Rows from block 6, named by matrix and row number. Rows with one number belong to one attention dimension. Each number is 128 + 32 x the weight over its row's rms, rounded and kept within 0 to 255. All counts start at 0. Numbers have three digits each. After the name is the row's rms in percent of the matrix's.
# q: attention query, key and value (stacked) (model.blocks.6.attn.qkv.weight, 768x256, the q third), inputs 192-255
# k: attention query, key and value (stacked) (model.blocks.6.attn.qkv.weight, 768x256, the k third), inputs 192-255
q.64 087:114139099126139205152148174108119158173131118109094139082095160115120094078112143138141182138098080119141132109139149126122125118132108127140080108130155130123154081075127124118198082132170144
k.64 091:179106111157157121170150174081111160126064123089150095175090095122132064171134114124118120165099151137132069111107127206162149162124169114081130170188212163133132145161135122111148128154199123
q.65 096:137117113103107148128140131176113108116185157103092108114111165149101141104152088100125125078105109079148133141145062086141137086138153175098136133139129155075146157173101114194150108124064161
k.65 093:144198124129152128161120088130165121135045141083174057143132130104164166135092065125113145094066146101154125168095113175061196123105131100101115126147148147136153088126167137159153166151128100
q.66 096:115122177158134152158175102127157095155046102128130120128124155169183101100125085179156130131126164145162145148171095124153100107102106073135181115082137108131165101171153077074161090167123097
k.66 099:095182221200113152143177103125130111097025102141099137184083114148129104143182102103178167112082068148112088137135127068133076136104106168142126156109121160143101165081158136091148081157130095
q.67 103:170129220180132180162103111128140171177053189081154172152105126201107149086099093063121157098115104168126067094100118130121161181126093133136064112155119101176088157127119083049159162130150117
k.67 104:159138184178168164101098126175117120102192131104173152144107137131170203102152156092137125119124101154135133127166101092157136088071157106141156127119119166136132131133114138105139156109177110
q.68 099:067109162094110116123113078094168132151055131139114053143069113143116142169162185076110114157090119137112127103108128145101148090168144098122124107087093154210111171169164079148124201100109175
k.68 102:121165084152075085079129097118132125130116095072116128128083134180141129194114153110112102114115122104094118105097162094130148123143079125145144081114130120146185101093122106140143078166121119
q.69 100:095052163074185088161110112090101143187121123152130188130132136147111077089089134107056118130109175120133124126164114161126073075088153123148145094108138162117161143191139124144142181173137156
k.69 105:124179142159159123134124173108145117147141148080145096176060088098110064138215177125075148069116188134102125155091130071134108184062090045124089135134166167105109114101146108088129101120073147
q.70 097:133123080107128092125055121090131139182104111126092110143128107098140086165133123068170125067108101132115101136063064160148092202119097144150179168123131126032104101145145163159073149116118075
k.70 099:134141101042078178110113077147104131116117096150172131120121097140160152125105124116133150083180153145128112121071127168086145041086142145115142148096136105124138171082144161152109101153081113
q.71 096:165157184149075110128148142074136141153121155129157117114193130077168132154094090143173117117106165147130130140074104118143103185182124128028186132118147140134081120113120096153117112120122129
k.71 099:087140138079073194118095050132123173104176065131098119209156166142183075194140114112131162073118091111119126139084086102204156156102155173120172129162134146100128191088135120134094152113113129
q.72 099:181138130169129171152119121098121115146139114127143134178121126137084135093043062092160138093173120121089131119172175143142080159123106117135114136121095120141102122157121138118089109176145158
k.72 100:131116144172160093107135210159138130102148180105119146137153109168144123074104142097121158138156106104126103091165130104153182146148156165094109125194144138173101175170064124153161193078110120
q.73 093:156117096098152146184159178053153145126096138152099165106077089083115143082121132182120121135154099106097145157160165176098110141121137104087102136096142096061131154214091142135108108129143165
k.73 093:140056113129151153149158188132124098134081139099136093109129089126088085122133174129127204140103093123050151123118136114189110141083122132166094061144133135160150164118082131091121133146137200
q.74 103:131159118166138193131101167163094149120152116138142189099129149164131118113158155122088147091096110103157175093047100104108067074142144079122126103147073187129125083140148122128125198161119122
k.74 098:117157143163174160147157161137139099140089177134104120128053116153152079121175105135146109085110127121121108156095159168101146063132150130150146127145049143102129149102138120114097114103168141
q.75 091:127154119066162140085079125121117123116067088133151190116139130143163104150156179123118213139145124146139094130110147166048126164093154143114140064126140117154132143107158116093148125180146134
k.75 096:080158133086092166088129131141127086164113047176103166141127098143071112085139153161136100126159114118113107142125177130168108077095141123138140111086182138134181148077144108110088105166100189
q.76 098:154098093148099123037126146159162046095152163147087141108156151106132116123153111102140112126127194134086161126194106121159094124131159124133088193119138076110181101117078153119149138050140151
k.76 106:110127112106168115129119114140125154131136120111132141106099153185171106142065055108090124127159129109132179134130097117069087133107093101141127134137139163125096139124114187206128173117126127
q.77 093:092102168136148139092085118150134131103139177151119123053126148116198099122112173111117141149142121087091116102096074187161186130169078125112171126105119162144135127085110146112146142154142136
k.77 096:148111075176116143132111216160149103174153134103052136113075110156097110127165183137140131172164144117176133108149126171114120111120056156107131182164125121107172163127116058192140123122113128
q.78 100:121131138053146063098110097127143129131166078100142091120176155092122133176164147075125172158074114136095129077159085172085167142145140099149118134088156146102125116095142138181117098138052179
k.78 098:080147140110105095181137064074077100105053068134121060162128119132077152179137106125067156153123208092147105141089154160096132111047165124169108161115151139119142146141130105114138122128140111
q.79 088:155121095108159164209175139132122136195151153147105095152168120055143120082164103170164160032117108132088133119072159157159128174142094167129171145126129086184188114129158087122156087151172160
k.79 091:170133133146164136183127181175183133103141143111128116139079133123126143122121131064143162207160116104150118086140166093128162092117134106107150151160116112158162191087150133113104108089086120
q.80 086:103156106106127150080141104159167144145128131093189130158139137162127105190194142138192117110156129186126145127110142084103147176154130141075134160126148136149149135154123151094134153127096119
k.80 091:107167178075107137117138096178121098108164077105117142189105151092189165160103141114126109101125117091107188129158127149108133131109143156133113143079159109090055172160097051147157163185112080
q.81 085:128112115137124132150158190111153103105184123118192110109154184121115139090144092119157109048124071141112098163118159116229142099166124127155158173141104108086103154086164143112134087110114157
k.81 093:129122093154100182170115130146102178104122146105145155138138132094135089094119124118103172142095108105148147120177130085052090116069146119105096114111114131136133160180154163146098158113145063
q.82 098:138143132064172125049144130100116106120200083199123151103139122089167148151121045139150125117115137163188137156121148150181086139085125115067081105131029148144143136149159127134158090136056108
k.82 101:134062058163087120118151146151149151134140150129105122114142100097123115186093044114098079104063129120115083142172129104111145105132119168085169183138112141091091163139086143128134162147093155
q.83 103:133119084128108095104101074100151162118088072138130138161189147114108134093148133104165097112139093122160162121126101171142146165157076195120080127155118101091165149101101120120150174121144075
k.83 098:061092108102047153114126115187098119099095149082100079131130127100172149155191081102104118152119107096136136118115090136122101147108108102050138156130103152094116177152109133124160100128155181
q.84 099:163143070075107118126127037114075111146070110153078122161140121126158135097087124135116116164107157171120028132151132155153104150057105111135123094150115156155147094086134093171122125166134133
k.84 108:092075097072129113054095122110132143152133129166164118150141142131113168116172111144126168149101144127106094090146159117112094152065155099209097111157151181131148133121141119131110091121094145
q.85 103:130159109087139114123104100082129122139151054156114173123101121139117148134098129125127119100107062161128099073139128134081108137107164118113085144179112116105136082100129105180144130087123152
k.85 102:024139127105080061107136091127167138110181150147162095142129156132112096184117129114176172112124100146124058142133190124135210111092202164157107065121134144116160169118123133147146141119107125
q.86 097:140124100061106148186159089121112180144141111147080122041085127115168139139168145183043113154127059126144114164113160071126211171196120108126163106183091133112129132093090187098103134071165102
k.86 095:122141095140166132155209128066142151118179081119107176132111147175162157158105125150158118093122187124095086143074103198099142114137102112125145154065108106171149171097102178090131159169149079
q.87 099:102118097092125180119105139166089086159123188135103165142086079147066126081168167111059086090127112156149128126051136135188192198167174147171155085137113169134106117182132180132223108138162134
k.87 097:100074098113141104129177156103089065133144107176135124161073190148153117133131092123131129173147156153166131078092151115121122100152135139085136029126102126119164142124135180122118172123144119
q.88 101:098200150231175141164120185109112118180110096185147136163088092116094084157154120111147131187116135127173142062134136108081131131124195084104122138055105114093104097108113118147117123134131148
k.88 104:164114211177093113159125168125173067111146129185186149128095143122122154160140099141060120094130117108123152079104172175139141150171156171200095142177152124188075096167076093157155124182129127
q.89 094:111107162069164162116094113171147139164181142134104086087137110081184121140159106141146149163139138093139167157126099122200137142100113180209105125101159131177164173110141192141185078154090106
k.89 091:166093103140114108166132112116157104166129125124088123109110124101160134141129151053123055110139146157157130138143161156123091109110165119035076125173146099127162158100127162122156129086188135
q.90 094:142132188221100146130222188113155121096133168103181140136088171159129082124105098060158135191148155128123121129082146112051165111124138133064124146113135128064182112216103139090168190109166130
k.90 090:130090203170212203136150155141122102127141118092115164125087126154176065163185147131112168119177105119187164102095132152149151181137111126186102120130214115163095120155088108120115167133111153
q.91 088:102096191162173217133137110105113124129136133121158083093160104136097177088129154093061117138189083115126086106169164186129121117189164099140079137131080071097132190156168045124190161137142116
k.91 094:162135116149109121231128133132141176181119102092102156195076159149106116136190121107080170181177117102164088101073137127195086162116095140088127131126147068123067131139152137113160198128172170
q.92 101:148185107112184144089073125098134154146118156138124156127075122066151074127096105143123136144100130103145092154155163180108052141133187126120136139171144116102120103151149157119150120094086217
k.92 102:131161119127116110143128164096136121124150112150152161128190134077101136098095110106196132148127129162100094108061171093125135098195127133100157124057154101095130072082166125075167142096088130
q.93 099:128176104074122077063094108093182091077141149146135075119124114107161156116156116140116113134181143166153151120120112102096118132077180125091129146107116160112145155143162125114125117197155138
k.93 104:064112111109114094088071098110140099135103132133096097146102099111148146106113196109149094107102143109099114076173083095162124143089150152104156097161168128164079118087111150116170129131128175
q.94 096:160094153101146179138180162120113174123135131141140169145104145139141184182092074153077175135045013155109109155165178117159170093134165107121189139144134107131118122150087145109101083136121131
k.94 099:148116161157193157073115166144092171163171134095123140196181135152098172150114119168134115105119124073107092147130105140171105122146116144116132076149124123127081108141061137113107175141160074
q.95 095:089125127173178113138131091112146118142203142168109164151147125130082140147095142131140142091164175171135088047102123099124099097147135124165124133155141141129098106100130136119121116154151160
k.95 097:107110183145173174101162137132107177049156110126118134171125097135162107139149134156135088089111131166080146057138114152145113139161123143155173184144130136105133115121128129217141090089063092
q.96 102:138067219114141161154147130136152136164090175110112164087142168147166129126165095232161135107158147120152106156174123110146119179168135172122089151138120143227129088096103129158149152091125120
k.96 100:197118155138157113140115102141089091117105167126143129115140175113124093221096102132145139061075114130146112127147114120162168125146113100153172132117118091070139131154131150110164155117104092
q.97 094:137114171108153137164115155101134120102161157155133100054140097060099067166124060119060079103105138102162175118141125175146176096169145077143106205118133151133125128169106169137144094077154175
k.97 095:186124105176179081207164144138122139149063133140128206153067110103120118150109122078110156145153146156129127141103105151113081123134104170117148099144150102177134119024109099139151157138132113
q.98 092:120145150179134160089161086133135047133178152125154126123138139162164094183098086102136131089148133164192151151119125117158087130131121172114108187131174123122182099174130138119095122096114118
k.98 087:166127151133159151128164103177135189138165114148135153101085137134148057103186072158119111163179146116121113139119137140124077093134113100117061150139121172076053138098107137153153111131126097
q.99 098:076138150114118134048102145091183039106129102162138099104117127145118114236105173078109071121150072123153087061089155137091117129112102132141172116126132165162151098171091162123091118121128105
k.99 102:168053132134061108101158076114134151097083136082050112085082090099135107152180216128068103160163099180100133185128121168150144096113101134070080165147156139140126145137150059105132088128104067
q.100 093:145063125203110143078136128107132125153155110146162158140155141158125133093093072136123156153082157112101149144090204089102091151138136131137108183110137151126100111116096160159107135091109128
k.100 092:142146148097158126120109115197138171150062168085161137079110111084109140098137089073122201176100153123207156079114187115096117117195113143131119115219133159119091131176147137115161155129133129
q.101 094:128094103216159155118110132103130133099135095133102083096100153189143083214130138162148146147126178101143130140107135135140199139101116154194111131103119067144127150157128141096156153161175102
k.101 094:129135144151161144090120167146099158177116139064117136126098086154152134110130122117122092174149088087175119163157161101106087125096059205089087118124140151139149128147089148164130042130081110
q.102 099:117159142143110185143149178098136146106193081151163142126148156115099116112153120119146114047132168159146185090126064136110125123117171091118175062142133086136085070153085137116178136137148093
k.102 099:159099171094182094158106127131142129159136143166099088119075142109120189108162137112125100150125173168180098144130199091113161146195149080117141097130076128109102106118133111166120149107119119
q.103 092:140129144099119174130097177084126114160174113154177089141094112173181169117177114141127095149148126145131141116096080116130104145094137157140183150155128142166142077084090110167077073109074066
k.103 094:143128154131141111114077153151135129129065171139138083147075113165094085195162082132141076146098075177119097153127127210123182132102145122122108123110101132178106176122108144134153138113132175
q.104 093:111133101171105119045164211169145163072177114112140171088126147085108137124150174129100162090134180178151173156116136092114163167114122105068111140101097107080132120123154049140072137110106127
k.104 097:126139054134132098193168128133156104167137089110095108120146149133131188158119131136155162103172163109180151129103142102084194119116122125094091135106144133122148141151155092132173140139109185
q.105 096:149083043092114125129148118144110142204105138186114144146131074150102116100133130058149109096183082042134089159129111100116158098164154145094128109078118128112181071143102169149180079127147148
k.105 098:079130120098076152123138146129108123096156146112140098141079131080110148075135137197074063154089102128160180159038148161182107087137098109116103101182125110124108107130161138109123121088102170
q.106 104:157064090156220160168101155165110144105169156109130110197130167120105108165177113169141151085091116138100132122123095159123096107130146160146152134146123135054157082173077148115119155162148145
k.106 102:135116216162161132147093137190140108107150097109176084148115127134134102148063134110140112143160122156165104191044137080121141118132097118179180141124134168110125096087150132092113103103083094
q.107 095:095125102130081085137145154206096061091079126162180143111203078115164115085060125150146134140084111102153072129178109154140136153163079112135115160178102070124111131165109092128161119130101132
k.107 097:163109123060129170101121173083102221155158130092069113110166119127113122098148099137103121171144135146143115101122125125149106133121127113161124127056111096139187136104179133185136133179089164
q.108 089:179120150113143074099189165157141011123071119114151193115180110145185129105171095114063100094109093093118097123160107123159164187087102148127091097144108167132086114090123207113179165135158142
k.108 096:167056155109102147136147171096132144164165175153118109159144131114119108190219134089126046083108157096187118169153131095150095139070141109084124113136113122072197142147086120124053169139132077
q.109 083:103124097125149054080117084184122076146144088183135163116127119158128109167157147152155123111136148131135145163106157145162136129094152063112120121075105131141071138138134132099123098187112180
k.109 086:102164133054100146135158119091198123116134135099098208072141097128126121139117113136093132150143131102118180059140160115148072138065112134127084134057106136129073178196110087142113161133149114
q.110 090:119105117138130167125091112109096127109115101138137098189069203098114137144162119138083101176111125162140129123160125084119061127173143112107142100115131161132096104164170169185146100162146090
k.110 087:116139140089104092111184093090123116081153157156096119159119104106185138111102115141144168140102122119102173161134125161141160089127137119145143170110102136148116142131165093134101097147095119